A small image classifier, trained from scratch.
Model: 32-pixel images, arch resnet, activation elu, depths [4, 4, 4].
Data: 295000 training examples, 3.7 epochs.
Rows from block 3 of a small image classifier, named by matrix and row number. Rows with one number belong to one channel. Each number is 128 + 24 x the weight over its row's rms, rounded and kept within 0 to 255. All counts start at 0. Numbers have three digits each.
After each channel's rows are labels from the 100 images, of 14976, where the channel reaches its highest value: "strongest on" is what is common among them; "colour at peak" is the nearest of a few named colours to the mean colour under the peak. Only what is clearly more common there than usual is listed. The data: dashed paths with two dots that lie on the same path or on different ones. In brackets: how many of the 100.
# convs0: first 3x3 conv (model.blocks.3.convs.0.weight, 96x96x3x3, each kernel summed), inputs 0-95
# convs1: second 3x3 conv (model.blocks.3.convs.1.weight, 96x96x3x3, transposed, each kernel summed), outputs 0-95

convs0.7:139123151106158116154132116145143119060131132154105142117140116107129110126160121127104135111116162110106145111121121140115140163103105142155098208124105130138111095121163154137115108117088155141132117115101164090169144118125135140132142148104152124117128165150032120138137113122133086145
convs1.7:116130126092108092084097155147126169143113121127142131125116140162130121133090110145124098128141172125120109146143144107137094127137149092126154117131145119124144118120052142114127120114123096146142114125170131113129110130127131214124104190144135154097131090180180127130104136132129141154
strongest on: many distractors (81)
colour at peak: grey (28)

convs0.5:118158146117137166082134142126157118096090122117134099134145156198145134128131171100108121118110129104144118097129123116110096132115132150125112086118125119121132119150074135111090135145133091115127108113114118143125120125045146133064111153094084147144094093100105140132137128115120124152
convs1.5:121133100125066176160107144084078136149121116123164115128113120133124129097122143119117106137138054096092151164097141124136132105125130089125080122123135127131141114114097127144129126133122146129128137128119132115094168122155148131151157056187160133141148186144130130118125136135127140136
strongest on: many distractors (92)
colour at peak: grey (87)

convs0.85:128174152137118146143121146113110126091141125144130138137102122090132105112159142128170123117114142115136159100129100117111132176113130182117130088124138141134082131146063138159130095127131138122123112121131123083197123109069126174124134069133094102110129127151080113136123134119101126117
convs1.85:131143184153176154203150126133155106141121136120083132119134121123116105074124096107129132113072123116118114168130158139160154178144129106136115134126154133125145139113088127085134141136114165125131124133092130140138109125118137117120124085133121138170084182155144144134138119145172127150
strongest on: many distractors (100)
colour at peak: grey (95)

convs0.57:103110112157125104105124136127081149127082148112127149136141137170134131160116179111167153178120103126111115094119104157097068164141144077126102170152129142154099157161090125107154121130137131130108125096119114122176181131112128136115130126116140158132118143107165141109107094113127135145
convs1.57:102093070073185138118147144141138189136123096151115134153118151132139147153113109105136089125157115132124123097150135124153089131124119139138124137144106142157136104142114128117130156141112098128115126137158137140151141129136131130138145096126127109172161137117236110130141162108134102126
strongest on: short paths (61)
colour at peak: grey (28)

convs0.53:092110128127140143109142107163136135097133120118112170107131109162174178130057091126136151141121157113124121068155135148141143127140118142124101154130125114111159120129122161142118114114131140112151117139162126135144113148121104095131150135086089165149082160169169123160127160152146172104
convs1.53:095145092134100139133137129177107133078126144127110126123123113155146129099135146139120110104108090143155124119151120115089175155117146099129125129133082131124165111112128120124127134133123063143143143133158150155058138166137154137148124090147136129145174095165095112103121094110073121110
strongest on: short paths (63)
colour at peak: grey (28)

convs0.26:159108099127127115103107119130150150099171089118081168135164153085119096115124132152090150121132176144131155122163132101146121118153092139126093162112073124118122082141103125143133130139112131123138123161172129124145126134127123099068131129122106124138146116124092089136130122112070083116
convs1.26:133104118149096139080210127106102174137128125141138127113111131121128135104113096115125106111128121106111147132110078125118064073122140096146173117129123128129125119110133119163113129122140113144139126130096137138173115146145127115146144178116157043111090104111136128131130148136152120132
strongest on: many distractors (89)
colour at peak: grey (54)

convs0.73:093138117147156115124159114173137115105101128149082110122149121126144102183162136082153106116093088132084124129139081116146099159122140113157134110108096108123116153131148129137129158094097171171120152127084139111161116119136091134147130103093094111165140125117140103146130114155114089111
convs1.73:140092083109135142140106116128133122083130121151179147121135133158159150124134141113143155132146091128106140120107117116061099144127174105130154134130104126133153113135130133152157088151185126112106140141089120154162128133142144088143082126122126136100114131111131110076158127108058161122
strongest on: short paths (62)
colour at peak: grey (44)

convs0.30:145148125133160115157132134108112103110127166119179116134175099103121129132149149131105111112097175143185125091107091092125162144113072149085134097114119129137135117107130147131121119126107157132130120127161138127171143069108122153156125100156138100153134125100074110158109128148148126097
convs1.30:122105130165109124098095128102159131131112140137109118155102163118121137100159105144151132177103143126162134163151155136061138141126201159129111134111146116120162152126126144112100111130143136121151116125107138098149136140108153093105114121098134151128116177150103121114151135123040127138
strongest on: many distractors (97)
colour at peak: grey (87)

convs0.34:152161168126121112150157107142077120102090120117125110144115125183146142139132172096121152113159098117142087109118067130157118151150131141135109125113147115143088115113053135114104135143110156153123142139095109115136113142071114136145138086148145119144109139105074126127131116105113113140
convs1.34:126141119157106097139125114155102108142126100118131131130131143119144150103115101097115099094070123122110084130128128152160140112127059122114095128146134140138099130162046139153124121099155105104102102131154123125084131135132110142120131159107130136109151154147172150158111133147199124132
strongest on: many distractors (77); short paths (66)
colour at peak: grey (67)

convs0.44:149162111112106091203143143108116145095164140139095131135135107038097145155133118133171164135163128127119138113092108124135160169110109137111127099144107137116134124164107150135156141113106166128140154160152119101146116129093113126138133141097112098136136111113077137096140133144124125121
convs1.44:132181058106147130142113118167127121150144129127087142128101127125141136091109112127113143099137082119125112151089152135146095102131114144137107125129147131116142166083076144150137130121145121122125143134035128116115140111115129113139129054142123136105103191123135137132128136134134131128
strongest on: many distractors (90)
colour at peak: grey (96)

convs0.87:157153092112100132066141130142102113217124135094152117099107150103147127153102138115105139119134127128114096147158122116127112136112153159155138111111120116126116147138100105146119140120133114111117136112098125145143107099118126047112110050105112100132103118145149134146126165122116113114
convs1.87:070163137118158118098106119190176140179124127143110116126120120129123110135106159124107160102149094104111116161146159127162140085128053101122131127103143123107128154127176134118121147116134109140122128129139133131133124162133122154135133078119115142129092118126153140138094129141201119125
strongest on: short paths (64)
colour at peak: grey (52)

convs0.88:133110125156090087130155110125110091103138144145097132110099112189107130116142180129112184139128168134153137130144112131166107133125118110131123115150094181136165116148133154123110102106093106143078117131128156122111159161112155148150138124156161125101116133092086137113176131120142156103
convs1.88:098096160153157102124071108149159117121116126111096110144108117133129140117184090156120102167114162149122150144124137114123138144103108143136121119115102113120185157115149118095117161160060119131138135144113167135084128078126150120141110089131111139143136134144106111109126120088077126143
strongest on: short paths (62)
colour at peak: grey (33)

convs0.83:175148106140154116138162182121073096131112112113063112141125109142093143112119092112123160128106137118131106135133096106098147146129166150093097142163128151179134138170150135100098144068106128107145154099120149123141153114138168150114109139137088097101135116139124123148138139136133142132
convs1.83:065147125088148184160139114079153106078118125150176150133143114129156124149132119133126127130138117110180086099090143152122138181119177122129125152140096153141117143122085162150129135118094120123155125112139115074151105119111115138127125143126136131117110144129102118126143093107080135121
strongest on: short paths (64)
colour at peak: grey (52)

convs0.58:141187109129116092097104117127125127123119136114127128100125119110133147101112116124118145143144189131134082098133136138086134108083150172103152120133115139130082110103065111131144117122147184148136106154127133167195109112161145169143116090144155150163118133124130126118134121094120135113
convs1.58:083130159118122099101168140165127116073122123120130120117122100118116120127125086130107118113076140123140133123165110119141142175131102143123125116129094125122183091108051122137132120127119135145140132118090132145144135119117118047139135088124114154114141204141104135143135118129127127122
strongest on: dots: different paths (88)
colour at peak: grey (42)

convs0.3:141138145109137128135097123133129119060098125112157121119124118142128132156180131141117123127108151116117169092131096082161104150162137122136165102133158167115124178150105136163115156100147122127121123137100122153128083161114118117135101100133111071163109146050126150133134146136126147115
convs1.3:058118147096090160104137161141121133177128094139145120132123115130118129157122089114121100123170081127123123158103121109122095057121150094133151116125117121125114174126119116111121122130169109130140123126088149129152137130145121158137119181112136086116087112147187121120123118124089117112
strongest on: short paths (70)
colour at peak: grey (28)

convs0.76:138109116141144087114120103139118111117149141148102130115184133096132152170095143133119132150142181126109094114116150122160137161109143108122110126143072131121136122163158152155140155092093125143160132121129120115167097106133099108115105183101115125165135169107068107131176113113144149142
convs1.76:129127159165092096163145135103128148108120133136140132127148123153139130138114116071124081122103138107096135157112095126166122100120093127116092154149135168141171151115088144166151149132152127130088098106111103108164126128126128134121119053116127110119122175122135119123092158122183110113
strongest on: many distractors (79)
colour at peak: grey (59)

convs0.74:136133107106116128105145144097129153121116154135144130143150116130155151127093114152116154082100156094101097082117137134122126113164109153133114139117154117149113097143083127130124107126163137128144146160169126118116110137086116174072122102104101093103075127175178126162132161114107168123
convs1.74:131116081139114143116108128135145121078142172144068125119091117104138138058105160133119141120117144124111170110097166138105147132122081159116149118138123115148158106103100117119118154105156064118088132168129118153155122125119133109121123120126135116193153162104131110122120150119152119114
strongest on: short paths (61)
colour at peak: grey (52)